config.toml
widths = [192, 240, 288, 368]
momentum = 0.95
decay_fraction = 0.4
Rows from block 12 of a small self-supervised audio encoder (BEST-RQ), named by matrix and row number. Rows with one number belong to one channel. Each number is 500 + 40 x the weight over its row's rms, rounded and kept within 0 to 999. All counts start at 0. Numbers have three digits each.
Before each channel's rows are labels from the 100 clips, of 14848, where the channel reaches its highest value: "strongest on" is what is common among them. Only what is clearly more common there than usual is listed. The data: babble in 24 made-up languages, each with its own sounds, syllables and stress or tones, from a formant synthesiser. In brackets: how many of the 100.
# convs1: first pointwise conv (model.blocks.12.convs.1.weight, 368x288x1, standardized in use), inputs 0-143
# convs3: second pointwise conv (model.blocks.12.convs.3.weight, 368x368x1, standardized in use, transposed), outputs 0-122

strongest on: voice: deep voice (61); thin (high-pass) (54); /ʊ/ (33)
convs1.283:538553588523515503482533495465550585515521496450556456486522559502542491479544512432498512493426497500496496488454512537468456462468547414471537460493607474556505459486521512489554559481496536510537561483460469467509562511520490573444497471462501490528505578497489434558435604461439476489522457479521513517523516432544482479398485460439498510493430483555498478505443490450492569560476476470529575477441482531439481525470514468511569
convs3.283:514500453503583522509445527462493580520626538491424528498539498510532480530500418527510542579555492522507531525522524527520533497548527542426467542555485461475505426480534462493463549495437510506477463452479534504475534414514517628550532478489542438476462485539527529485477512499542447514562470517419542522525444539493508473489424540442493518509502486431542507538431528

strongest on: clipping (87)
convs1.200:478497516476559431445525465553477521452500529542467530573466466527504490476470474505503521508491488496502459466555513522512522495493591452479451475478447555516432533505588465461582450481446501456544537511516500488585474488456450506469384543490519524480486494533553456503562512461448486521410477477488499545505453495522565511541470437458537527527517580551498504486443528531505528545522495462473498512486438585585467517480451539574490
convs3.200:505435530537526563431518496509544483464496495539508463530476477456498509455523511505486492570599528498532459469503561521471507536555483578516512512484498527484497504545509543488532485457499542522431488515518491545471504520558501512567474532526441477566457469458465515518506507518504513508535430576435449472516497521516539536456561440510429500509457443516540536482493499

strongest on: voice: high voice (91)
convs1.155:543456488489545487532494509448564475553498455488495493472539458421513538462515490447508439567505496483473551459468494543435485505506515507458496493510515528471484502428528510502481460544505577478472489476558469558513441527450517505521491566552546509519518466504501571423581512463460552441491548497568540607478531458546459507533524485544609494434532514490502534529469462499616447502505523500403542462533529449481536463503519520537461
convs3.155:543463420482517453483486494467520567506487507523512518444558475496453483520501492495525535442559455543458481495498431479475508462504454436496519495498483474492446609438539495428588499471519505461569513516552545555468438487499571543411501457500573456512488476474566451491432447467449532470509485477471535594495486498501442521471504496615623434477494513560534533489428532

strongest on: pink noise (82); reverberation (63); clipping (37)
convs1.227:439459392578492481484446499506448529535575391463488508483450464506536444542458498544556441444503547528452602559505485535492502506520566490511493535496559484501531458494490501458495582445505514466509511531564552544509496567480453496472443485474476517456540506518448545528524485451509447538478487487513465466512470463521450505436449459483420522432465478503489493521490468529523455510481482538547487534466479515601426539538522520515497
convs3.227:523480503596530487553508532557501529496536545504489513481426519554540514495501556507452540582517407436543490504440456503532533516513438459472490491518461508431543502489470560486496514507513606536450499531522509488533572515550443550487502501497464561453539512528425510480536514498528546439521542434471522518482523543505490488486531547483534531529524528470464448564533513

strongest on: clipping (88)
convs1.261:482439517483537498543524492623548525518465491525526537449425508499466490542435565522483494511483515535534581500529459460525492468497612480547507477462444530551498470537457498555472437456435498528467561537481482565502525456476460478424484505489505448454449522489541464501546475459430480474505450469480449480530505520508564491489502497497531471365562558471550488443464466496513563424551491419556484517480535491535549504475523459507467
convs3.261:425475539510505477473487443524500503500488498502546512475537479498529445510473462549537522515478577471487497503482511479499523447475539507493505404483547459498524535579503490464388477522497504433530446508512535500540488503560546504558508491528518544381518590510512568508546474522476540493493536376513452537534474459569422500539468492428553507465513579479520449569432503

strongest on: voice: child-like voice (54); muffled (low-pass) (47)
convs1.178:459541508509511532558491529520526475461533525512461515474529447462467472526463494463514525509532470447482538448487450458482425528502545574448578505525445560528491522545476590457500521530540509559513428513517500460466415503485514467499469517478484496483528495492577479524464570517500539508521501463449507518515529483503480499488527510477528457521465453472529472524526458404535527456501556480505518438517447493487492479504502488513422
convs3.178:458488522501434569571502538501528525417510555517529475522523500509529541517484467509506495515516469486491547542526548522581453513494519534529534516514496485507504585569499507508600511566503542439486480508573466538544496469495444489553501525498523547568474485540484547470569518469528529488539512513500576532500556473528603463558498541440503522451435511561464469553546491

strongest on: voice: high voice (64); /æ/ (63); clipping (41)
convs1.182:488497532520525510425543509455500504463488520551506436501528491540577501541505495454479507495494475536539516469494422496460480484499469495542544451484489510522462485513516519525497450458498480562553528511571534534502523425478547521521493490469558513538492476502514510527461543521487518449472526476514508493514452546405424510534537484534458553511477483545484545478421474510581459560502507397432521365520483510461498563482512534504502
convs3.182:465535593563511432465470513539489540574413520459511540530590462494523593500535579499504495482516559483489511560522504507550512483509463549505532534473457535474505522399470490506448459414519485526526523473471552528533490432539486587557507542523517479522469533467494553464497430491492509496497499517553519467497542528504386490526506557481577532537507521530546508463507515

strongest on: prosody: stress on last syllables (42); /u/ (34); /f/ (29)
convs1.59:529470551510466559506517486487442460482502489466473510521454520443510468519461511534497533533455507423467567534453470534503540480534510524479461466517537498488565477451544527529494436473507431456478495419550432454502577514473532561455466479438452491491536431478560527576530595455491475553506556517544502490478507591464499511554495593492434502509535468528555545534444494572510534435439521463501480516519486435445491496454512489492550
convs3.59:560508480523497500437547513527490582458600478459541464568516503563555489494502488547486496560426577530513591514523451527543470548522484466536488578483479456484472491470477454453502544474486422497413474494497486471605485519463465515509519503494500473491479504490494486465519544515536508512465543479501531503409526459518550479517520504526409439486447456501464450464516516

strongest on: voice: child-like voice (95); thin (high-pass) (42)
convs1.187:517492506468487495479480494521531431505478521498541539545540454466482510496494503488555488501529488531489517491535455449490499462509532433498550583442491524505532573492489480519457538468484493525482478442450517521496419554520442490522496508474519476446501496470507546472566482572498557504459499484505405520401504453473507503520560450485467527480510451483510440468527509480523515528463472526522458560517507515455435513573484499464540
convs3.187:525459505535504426528482481413506448518478438606545481507434605399486495446470478483514477506506479511483438518539531504577509459569482464506457540503537523408474522519452508451509491521504530571502509491491480496470450512446432512476492363506533491494527479438539419522523543513472497524503481521560507467503499562476546460550460492532566518582466580525543568534496471

strongest on: prosody: stress on last syllables (58); voice: high voice (55); /u/ (47); /f/ (43)
convs1.63:602487530512495488489477477547552570526508512407501559444498540496508516537509521492422481488548441480528483542572488477570483505539528417486500452480505550566401510539488467538530510436528504535548481528582524530478512498437451503426595481458511453490431544531608499504508467460494498475471488546482431482515474498542436505519507411481522488487546463514516519478442537499520478503515473499474458522493498540496520502466467553497575
convs3.63:511489442508577471533476462521519540467497511578423556496484532562501536539509522565492509437541535604462503493498483419532518494481505563523531515474538469496510472514493504498461544576496516490583500534445518515520567474496493518508501486530545469533499446528391521534446526430501492542514451516472536510508558466532519519526490582434500529556500489447605491450451533

strongest on: quiet level (69); /e/ (36)
convs1.238:481491484442495522493467459572529481462437477532506398474546427600491434511439478539453510498518489508546559497521493486538452452589550521472477510521432539552555551548438469464499552501535524527576499485537465519442517511519474505484468458535459472489508436481517531504496510523450475492523473417441513566522480467501501506485540534538497436478518519537538521476456499543520485580531477491545482508515569508502483454478478494424456
convs3.238:497553424493460476518460482520542463496567455530589472504527441585521575506510498526471445584478576500544585489507512588533534473491515476544493501456415461497481490521472517458558474501549551484399536506527510549433555530439534526601511441493518498523466602567455453549491489463538490547489499555465495486482446470464442429492456465516500505560467481469487470474497511

strongest on: clipping (43)
convs1.213:506515501481511531539451482560531491484489510537476493484501410517479488428467581502513517474554471441572495492483569497513503496502587512467557486510507514506561516442477513479499458459410517508539416472488521519509420554512492492508381477506529418506580479559500484521561509465523444552460496511435540485555547484517439512471470470531521461491522445500487517409497468448491548527553454514520445451476516480473509511451473542506511
convs3.213:519508425530530527594499457563545437500496507530476428521504511559561529533507573523449406513454447485472491474477575487437472578507562505545600527508460425487501518514510554535604498544439432547509486562543481525528478459454509473530442517535489567552532478491571447521518490471444598507474455489552485466501488520489539478388571473547510487501521453590526513469530483

strongest on: voice: deep voice (54)
convs1.294:468455495443517499499445432444485482470491482465494424552527449526484541526488503411524526523518529492451514481485393462487536494571516385471595397447506522498533503477553508496470459551484456582534464496489575548498538502487444530509483475482583477576525527436547587525486490555490568481478519492553535535446521517509515523490524437493491535538528443500509496468506491525499506587472489539479505458531570500494509573464579490460543
convs3.294:538599501535481449502556474532486475427471496484613545501538473473486517507466504479477555481466472546496480478572480566507447485429458523459514544435567504418479490525505532462453509487449485462476536493471514478472504462531507510471500540506502523522489417580485578479432513439543400521476449461506493483446502535489458449516548527468505527477512491467557523547496459

strongest on: voice: child-like voice (90); thin (high-pass) (49); /ɛ̃/ (35); /ð/ (29)
convs1.224:563503494493511469547486539521481586460443494560545478520498520573587525473474589542504479455515511528541519518530539535520495437485495416480448472525553425517529478517522493460532437434484537484503536538503463522524504496560495500472475450516481542477540552477389515514472586497488515533498443505469528542418437552462472515536502450545521529437440570499536489517435542486547557472536443520462485533488489612575467464460504562517578
convs3.224:436474463487535516516484539581491470476529520513598503520510474456482525489523485496411488455474457491534475480529522569453495485582520474529495459514545485505503477462490482536468511519534513473519514506530536446490472470404517556532531470518496409470412552559492511481453571572541497467499444487510525554434467585572498514570421449501563476497573474507505512489507521

strongest on: voice: child-like voice (80); rumble (36)
convs1.219:559498532439410512478493548549488461468542521497487524440518489498506491531494544480532490451439535445536536435537531474578408512455563509589542474451517493506566466480503555471482478551439455483515515490542477417535543478545547541555488537453516485484548489452557487579435378420449412502535610497495529499504544494464536530447482500446484451518522433538546444529493526526566494524577556426442542507580479463422516507417518475540465
convs3.219:532552465566502403569499539537486504491523525529488551512543597521433478532462478466498427513487494532503609508476516546458490515513531500500547453452463452499436436476489533466506476479527523540537436484515542501470450461493503466461492428484506530572482479527572478415526412461499533488533468557436500456494502536570587457383514475499517537535466437523508498500477532

strongest on: voice: high voice (54); thin (high-pass) (29)
convs1.167:472519523480504476428525488505532556501505541524429451421516517478454507557520511491512474426462467550506491478498516427504508522515516499429569555450544586508495542507487507525563445535607515483565487472454514470544478487553517458482440592460467457448501506530444500481505470454523498571469472523488490497490447501464502540519503486505564559516498449493532458472463515499481526481534469575475530465473441498472496474578566457508517
convs3.167:447585518506476487526445501472422474550436468496450449545499499525458542523505489505410432488488507491449570457527535424424527515518570481487495469377546537484579445455547442455460472541496496503496543476490515480482532580484484466434525480479562488437530513500515455534534494563436569478484472577540491482541499552494500503499505452493428509491523502485525553470465470

strongest on: quiet level (89); pink noise (62); white noise (36)
convs1.204:462497478513478514522545490566481434468457495482538415560507486493570353493466535463519503565534481503526501493471558500498525501365546512487565540514492499542554489494488518480550435490513461486473520559504448533531478456532500455419448515527544511499518492543499485530527548503460484508539398543477515457482528483485394483445539467482502542470512498470465493475448488492478502542475502504542520496456557574463479522477552557433531
convs3.204:451583484488478481488479541554533501548523439526473468461490511520485560475483524495513520547500477548460428471500511546459482477490448572523521497485475461439464408503533539505481424573517551499491521515483450509467476494471467541531491572490510487541555552519541507553493494502506493506487504524425510470485562473531517470478515472499532483526519475537525440486453527

strongest on: quiet level (68); prosody: no stress (51); pink noise (40)
convs1.268:488511570512499487529524560526538554487528480495511464520502498496520502487565504513497507464654421478563462457493509491496493490472603485437529584606566441521495455531516524523484527476517498462461462495459497465554375504481468535449438504499455480513575516574505457532481492546407500510489523485452499542481539534501482473481526391476502546509453477494481511477539469479503399516476506495468483507465513522456520539513500459505450
convs3.268:451459521501497485453466543465473499474521471464510485509442506476568465465489424487470559510502411479571482536525485534446488480522486506574490429488438546421524507496509460544497464484513534514533522498485512490533515429461452484489492497446546478538550413486494439540451483472512464497511539495544494536530593546512514483522443575467451548503525453492496504468508518

strongest on: voice: high voice (68); white noise (34)
convs1.61:539494522413510471473457467520545560544411490492558488561507584425574464439531426491510453594437497543525499554477507511466515486498520464456572491482487511402464475472543504469461490499485504446456549474569491443472450470516414483472507471415508453559508521457508513540398448532553459456462519539557494469516526527489474537528561488504435515499505573530519476573498441527483483434491496513458472512485467546474464473514494526485465
convs3.61:501530466443484499494526449517438489531591489506490505462464596509520475551457502516516506524549501474550525467510474516551508477474523525404515481480527545509485525610504519515536528506547480468468455494505547508501507511489503422522502517498465454502552457525496474477427491426496544555501534509498635515498506540506549534490565445437507502589482537487481561450509543

strongest on: prosody: stress on last syllables (49); /x/ (48); /u/ (47); /ə/ (47)
convs1.83:507474520485464420541530463520545478474536492518468580525434439510479523546489546498557479444521444486551523520504589460459490476458469497491500499387478543563476533389482513562475518533547416540503445490572522508527580567474526529523558492521454452502501481414558493526543483460510496459495525467520521540372477554538482459452447494521464542514511472594637475522542457498515519442486504497542498474508456511466506555614539481511517
convs3.83:567525536482528476476452529409472487532532514528544533462516510463547516524475464520520528504551520510532496514476499437501469476490509519491516499458549538504566528516521563534476433478534475576527535487486501493500488546509486497537493500503513545481468511499498426446570499479528532460478521468453517503493443492470542498484446446503465417534470463488403488530522545

strongest on: quiet level (83); voice: deep voice (62)
convs1.267:520482501488403532490522514438394521507525490502546385460484595517548540509490491555462495518503425449503501446469517499456516452530604574418502556473466524438549538515519486494504519556536471469535425488479498575494525495484429527496524473518521541558503459472517580468479547568523481481510473495546521534506494478492523508499561492502430543507452466542486546472398516512523470528471549514532456544446488495481488574536522591529368
convs3.267:511477437511444513494455524522519521471462531534496464520463520520514549517486520495489450471523494560533401503450535549553538534518533522535496508546517530503455523479547576423497447520486569560401574498441453525409511477484509529492520453521480535495510469477445472556524516565523514524552504533539515532526506512431515477514519437463569481499530522492443395459501571